Rows from block 5 of the image encoder of a small model that answers yes/no questions on an image's attributes, named by matrix and row number. Rows with one number within an expert belong to one neuron, the router's apart. Each number is 500 + 25 x the weight over its row's rms, rounded and kept within 0 to 999. All counts start at 0. Numbers have three digits each.
After each expert's rows are labels from the 100 images, of 14848, where the router gives the expert most weight on average: "top examples" is what is common among them. Only what is clearly more common there than usual is listed. The data: streak pictures of flow and ridge fields. In brackets: how many of the 100, against the usual share in percent.
# router: router (encoder.blocks.5.mlp.router.weight, 16x128), inputs 0-127
# up: expert up (encoder.blocks.5.mlp.up, 16x64x128), inputs 0-127
# down: expert down (encoder.blocks.5.mlp.down, 16x128x64, transposed), outputs 0-127

# expert 3
router.3:495513537480469518524519483475499481491507475501483520451495456562469455504509474535479480465507518489467518540467487511521482490457523513462475533506497544491495484507520489582543496496474500529527482469448485483454529445488528502524492519530519487506533507522467514482539465490486488528514481502534505501525544519504483478500510502518552481501489512485506497502506474500471499496520
up.4:533462501465512480440517458467521511492475512504511530490511532498511477531504507519476494502497537498538469490487478517467511454476511507466473505506560486536471507514497455497514498500537566505465554492487510498483516482459527508495521469553543481487501496475483481506499461496492506533526486509467476530508507504526456457464481526487473547521504513530491517522508506506474479457515
down.4:516471506502525525531498495484496481523527484508503482541490529472520482527512494449508517509503514533517460513473489465504486479517486495523503527486479479521480553488454522496485518516478538448453483446506533516480511504546518563496514483541488511481504492519473464515516487500493499505497527453491476493551519505485514477493454479524472539475496440514497507491503468544448543487502
up.5:491546500514507509500469531476483502483522492548505514483488541461518499492509487517483491510538489477525550514534529492510482557495485487489550478464462510529502486483565526448511453502473423478521466482482515508524462523527497475489502520463478499508487497523546498535509513503471485503475501505502472461456511507511460540510527505480505501464494533490482468510480489513530525500487
down.5:498501470485464500470518512519492497471487466503480476464500498478493535503515484489409489499519513470482560492525486489492489536526502535496584499520504529477482465492516498517495528504462498483551467481506462526483501523518492484476503467494510534537514502497523523482521527457508507488496506512532479473497478511525529516530532477530499482501503524528521482552502428494485502472531
up.6:456548493506513507519455510489459484516540482510523511505529510530462468494483540482492496506541541484502501515508537503501502486498478507525492508492462504518554537406499482503484468513508444519508478454488536510486514487509468549516450497489458513497478496537493468530484521509496472513444508476500508522468495484451500493495498494480515509471523529488503527505499478520504514546488
down.6:525511523512512416510504518520485490494511515501500434527522505454495497506521498516510506505535546511517505466512482458505525470493487486531503460525535501486506465528493503496520492486533537500517515513486441495552482532490468466469534506485482484474473468509515509532501533538523463507511537514519496551476522476550472502473490528484520500516503469498464520521521500509530442486504
top examples: parallel (78 vs 9.8); high contrast (66 vs 39.5)

# expert 4
router.4:510515525484478479519469498535452514502543479479531508470513469452535456478508508514474499513527500456504504486532495522484499504488498480450527466516478526561533499525526498466515462497507479447536512511499522516493447517522531474476522528461507491478484483524535468495482521529473501521464505506526500490477521506513528513548518508498519490456478512511490496531512453561486513468506
up.4:458504490477486510506521498464499466467455463512513515495510552531491506530479529521500511464521547487507503561505506527498488497484532562476469527474513530484471512508479454498532483535499518528513487474476533489520527471496511496491481469499489497532516535438491458499524498474482487554507487499468465524494480531468464464458514523477490509523525502495519534510463487479538487484507
down.4:514559493521522523526481528528485517488528515515485533544495519495520540486492481462492487521534516449515474480518521465487520505492486520461514499471486508511509486483515478453504476429542467491562477513498485527532508493508447482505491523462484498533483478505534489510501502465503517508498528491506536487431542500458479528522485511507492494455491511503520495474471465496541498489465
up.5:541513465505525508467471542491503534495486528520485508515442510482481486530480480481514456525512478500525491489493512469530513508477490463487484466484489457511514536448521532480461507475488499558472493500505475514500510526517474508508524500529523487506499489519488524550503490499518502421504501528491520464482535468517491467484500480549480546511483520526506432537526520490508514470526
down.5:490513533511466570490463484463491456511532504506497473564504510523525536519484516500481452499523564467476494441509521500501521442486496543526427535514483510488502493483506501499505517452514477507494486526498489476509513497496508516480488498504524494483482483508517517457509495508508548485483494474501499498475538449484509460514500508478493506480504549506493466447514521469496509521510
up.6:499508525500504487502464505561455499513559475449545512484520444477515464455520533504489495537498481493501507455521486507460529492518485479473519466532479498533546487512504485469505482499502498443511518533529504513502446508511531479478496539475516480488451471530519474472481530529501529499491503507516488498488505518516559529543497507493488499456504491524525498525505476536498495489518
down.6:498434498490503472531555521498472491507495512514496504455516478523515468490536525518553530494439471526491544547460518491470483518507525457495506510512503511505460529526446529519443500525488529493471524495500499483485502511509531486500525476519511490467495579464476462510487485523496452520508492512497515531517480498496517534472505503461515482545523478511503512499491508510495501474503
top examples: parallel (97 vs 9.8)

# expert 13
router.13:518494474546521495500471489508467530487528551514463506481495460538487492490440508484539486490465519526515511488501534465499536514477527450472485506508488474485525530448494498521468513499483501534478529504529505513469492520563491532539471523518512484496469522536459467489477499467520493447528481507513540484520523475510475496502494504524461543519497490535521461498524487508491525476471
up.4:477510504500449490530515488449472489445479497538501498525499538498489535527523531506463530473516521476508480523525525526486496485514502578542503504485493522478482514495478508484498471517520508498494515482490505456523542513496501522461491442483492535520509518442524484523499509489506475525492508478462501507520465508487510453496522548511508462501558524455504499472471476472503466517533
down.4:500501482521516538459526487477501497511467497516489523514517521483466500479547492452508497473481529515546536520527504526470469567582500529501497500467479463508490496478477501477454519504474515472448461494495508490524484560501514479480520495477504538504515528531525518529513504504457521499488523490496453513483425485495472521494513482497481540508517505518479489485499491515511467509503
up.5:474497467490502512542492468506490513510505496488496497531529533474489488496484549494519537515472514485497479499506532496454498487545485528548483515488532492493501494490461462481465518523518491489508530499506488481519497531494518525480524512483498549488471487478530454494470572482524496516503503494447491530504448489450516455489473543493501500435539491520511540507496468492531509553469
down.5:507478455502485507506499543485473483498510504524501508487548461514531523464523488547499481484499471507482558522522533480469501552507531534518501517515499541490507496478469499514450497491510460515459448536491525495473474525494525532505503526538523487421504552479492526488486493503499507502476451479488487505508443449488495529488484490514475461507519498498508511504506509505546527491487
up.6:472491493476468514500507481515462514489494477507509481525520556445497506490480516482453536525525545473489506476490523539511512498532441524498530511487479489515487453509491498467470460541526467503515506513495541525542489512496489511495494476483462524517475497497546446463491521500506525555475547493481461493477445517463501498489464502500481505495510524480494540480485479499493551512499
down.6:490476507510510498489575513513473493486506505492497521524519503481513493498541517530478528498494468520496522515500504538500519497511544527531507529498515536471442443534468513511454500493501439503465466539525486515496493520491529496511485523486491476440498523428486508483520498505499500479479517504514438490472446479487503526490519493514511503523517471492487510463517488564505547506512
top examples: parallel (100 vs 9.8)

# expert 9
router.9:503513555472516490495457541507523498500503466572507511501463520469486486548521464554488467480520495485540469535533473498507504505486519453463527488474467515520486510502533542503511489504520516506539465500512509487510469505532479498472495500474526476481505456522510516548527499507488478474469506514527492495464548483511461486515535469498518510505484512532467449505498499530517514454509
up.4:455539547488500522532472509522489469500532502536505558486506511495520490484491533551462537489518564486502494513560511511428482506460512501471503509501521512500495491504495469502532479477511474452527483521529521477508462486513510504500492518470507507462481494485528507483504515506471473526492480508535506531493495477480472511529537551447517479484496502495487528469452478544504501481487
down.4:499473489498486485500505539508516510496495516507485511431468516488485510452515490561512471506496440516490528545468520495459486519493533500481553477511504530519504556513467491463520495500496512474443509491510508482486488496500499505501487517501498475545516503485497482541509492478479466491518423498508503517518498536581514512528492493477512478493474487532538504554481475493527528505513
up.5:486530498519518550485468513485488445440514513549542527522482544496527507510492496532445509503542552457517483507556477519470517477472511499499493469479493472490463515480516516479508482501517489504511500514539514519524516505485492556484455467504498485502514515473494488516481483510483474519474503527501495483450445484490463495478519515459506530506535548510479494469484507525528501468497
down.5:480459479484490476510511553510512512493505496454496526478479511467491508456488529540510520497522473527492524522495515543449491486461551484522533514531511536525450496482497529505552487528484459459505476511493550456477481500471514497522505509490491537507527477474511509487476496512476476455467445466506476509543501510516512519495496524529506455479485510532479475547494485489517523530496
up.6:476530509515510515474429505478502448489551469535549498509473531502481486504534517518449466512531529474537499498561506497477517473459507474540519452480475489510498551468535522464509448506499488505495483529541520501507473523495459537477446485522494511498490494527524485519483489535502471485460502496508506485463470485493505488491507495480516528495537526501498487492486517528507518484493
down.6:471484482473470516534524536522478508467473497494488572494509491494499500485451500516484517501516482518460514516464512526441497514482543529504494530501502527528412481486464518490553493514463476478469507508509535467476481521480520521519509522498505472473508496460520509454501510482494504477479454500474468501525475473523513485510470507531490480539525531516529493532477497525525523496527
top examples: high contrast (90 vs 39.5); fine streaks (83 vs 49.9); parallel (34 vs 9.8)

# expert 0
router.0:479536466519521526485526491468519508507471515510487472535461548525466555510479461472490479512524507496487540497451550503525507539531506546524474518487506484459484502465506514504494488461500472532479474466505512505523547509487449512526493499499470526524509501492465529516540498473541503489495493483492495462490503487513471508458480489526494520507508512469510493476478540444525538545521
up.4:461553486497513489498527507486508482514472458564485475496479526518489486511502517516512519511517527485522478572506490514506469507515506518516473456489508523495511480471499498520521515521551507488517508445465490469483513479461484492535470480478433487527525506513471504501539519501517438568499504486487516525479522528488479496477506511442476482495487482499486534487465490480548476503516
down.4:486457512505506505486506507499504514529513533486479517511464549510521502479460479527482520505493473511458461507496477465504490517481425522539502504502523509509498475456519521506555481498514459505523508510505587562488520447488480483520469478501490500489527502506493518470504471524507536481504498504502502428526482511489470511483492498497496458505521517491496473509493553489458526530472
up.5:512513490522554506494471529511522472498525496461468478546490480542446512443510489479498487473504508519509518474504558475469511483488516515537489474472541473451468497488493510497463515453474510514461510515562496487493480514508501544470489529512540562479484516507503514517488500480526499473537499486471472493532489462510483534497485535525512521477530498488537484490490507482493507548499
down.5:500461512485573452488477488497510516489451472506493511531499490468480497500562493498507487496493499486475532538521517470523499493505511517475506499473540478510446487516508502468501520534437539504491469529491459487513514498494488479482506481520500497508512479450487538550499499507487542517500499566496449504486440501509480482490490493513482523530485491481507495526492542540507449495466
up.6:474507477514475488518479509482487539526490536547524551491497476505512491504485508526525509498464519525530491513536479476498514510548503459467512512533477499513558501471487486549490496563482492496506528470506507547493528518532486479542497519492485461515443509536493470498436541501503476475517483477519532491480528560501468468533503487497465488539491501493493471505486476504500469492515
down.6:480581484481520568473515476478513508495512519508479471481493494532544485480523487491490465491480506518522484494464500506552510516514526488504471511506474480500521488509510491487496526477551483465463487458502486518478487530506536512485493509509491500503505560495466451482519502521513482472516546465517567516459530464516502519491497491494499525481486471525469515485518526460504551458501
top examples: parallel (95 vs 9.8)

# expert 7
router.7:510507524478504465535519540496530469516515465494482456527526478506536486445517444502507490560499458481445488503494487498507496504504491521535492474488510503506498476535527498487504524457520470471453488498477480495499483503496495491475515492489476542455546513504491521539537478548502490550487541504480505519498473487496511524546496493482534478442480507486482509481543521551494492532489
up.4:504499516483527481499484501472542472501489516486493511554483507517529550540512508493470463449494527507519494517556487485468523486487523511472446504490533472452492491528499465486477534497485562508469502545531517484508572475517475507478518486530527471479490494457486503532486511469485495493507496469467484511503486489527474460504522525522528501482559479523502485505484507456501484496531
down.4:507532477471488520516494475478467515483473500508499535543512484522491528511429468449482517524504500531512422506503510501487523497527512542502440515464484485479486497498458479511437502512542515498511486442508507526513529485522529544497511510477514533510482518527495486469501528548494498472518512468518547534480529455464483490501514508489507497499526489497493520462473471497511492511511
up.5:558486485496459515499515482499464577479453526492482485440483469482492493527427505490494526467499523517468486508482519518552504529491499519454538478473484520512525468483505516478528487514480498523517496460496542516504493517522524474523493509478495520503507517520495491501519509524448504498526471508519513472492547546531512517508511483543490512531454498460481504515507457492525477509495
down.5:499463515469487522502492518503495514477500514509489489511497539525475489489530479455448514507477453529494479477492457462535463482495478442505500515473492467511495507518483543501484480541450492516462531510494484490480498505524525527497509459505504518521525515525470517477496494498513513519487529501495470445556447526497522506487496504499489549502532508463462473490458502554441532514487
up.6:480490513469484492543508549481552442494524474507498466528527506506532504485546477503510483540499492469493512517518482491491495464506498501537452516482511509496472485508535493500486511483518472464465500500449472469465504488478469511473525483525501530484517503494515508534511487531533491552485540465449477522534446495483504484517480529508521483448527513500515494479534512563482523528512
down.6:506563463510520475489496480450524513533460490513511497475522519497515518499541519542534508487517501498502495536482517502505501515543503505484527498488521538508585520519496483518566508494556532474511471490482464485503517503476481488507501486495497493540501499497489478534493516503453460505500512504502533539459537513509468477493494518484490527519501506493502477504475526415533458514487
top examples: parallel (71 vs 9.8); high contrast (67 vs 39.5)

# expert 15
router.15:489533520490501469462497519500534455493471448518537520483492497548508524503537512565480480482504478533494511520514491497511517526481539534478455510508494514507501484504484485527554473484518493464493467532514528477483499477468493512532464522522500471460498519470470511485474462518478520517481469483540535528478514467468494523504518454468522488528535515468506515480474539456506530506524
up.4:503468472497487536500560524518522513511464508504507487511477525490515568493505498512532506500473447504490520536456507493494451502547538525510478508499532528456438484574452494481519537496503485484472473512525497482519453526462485481488488518487479499514516502457467525502519517459531472499551498477506480502506508509507490539477508502504491489499502466504538492494511522493542513490526
down.4:495485518502499581520497494455480529502487496520476460529524473525528500497476492486522540480510494526452515466504497461485485451494520542502519543522509492539490522515479470519446498474493431513525481500497476476491505483526497536514509474512506541440526492473479517519502511467511498531518527511506474478516462482479524490511462518471492479468494514529511520485468489544453505494488
up.5:489498528503513514506442454494510503550564479480489482522523445535489442491496477452484477488511510509496470475512502491500529434483479490509514512504475473500539502459506502550468533485475542558526523486516501496508547472522498543503496516501511514492506462575503490522507517510516487484483531495491492523527505486522508473508487506524539509487506516528489508514525487534460485516494
down.5:497531502475495441531499501580501505495454542517500484519477510491488458514495531510464486516459483520540502479527509526448505472492511487505473454498525493487521470489495479495512481497534550523511479453508485510480511495491540520460520552506504525525509470499531481457485493495471455445504500509494486544489522532544524466532511499497519537519505486507489482471491473484489478482516
up.6:467490512458489495552519532539484525555525478474495486482518467463475465475487523474536521498507492478478518508491496521527460471552492484501503512516485525510506467506491493516494502515467456495532500468478485487498480505491516480501519544434480516508502446560537497513506559481518485510495498494510495514501509536507531497482497515489512461457435473502498510530532462529523480531508
down.6:492464508506490523511507524471491480494512502511506556487549517485513493527501498545468500484502499473490507524524521528529438484454461472483527560489490493511492498458557506513581506512462483479496504455493520482480505488501501437524506481514508476553497517481504479507509511496512526511506496511507503411527454528482474510497493500499532486503508537484501502501488474483489487515467
top examples: parallel (96 vs 9.8)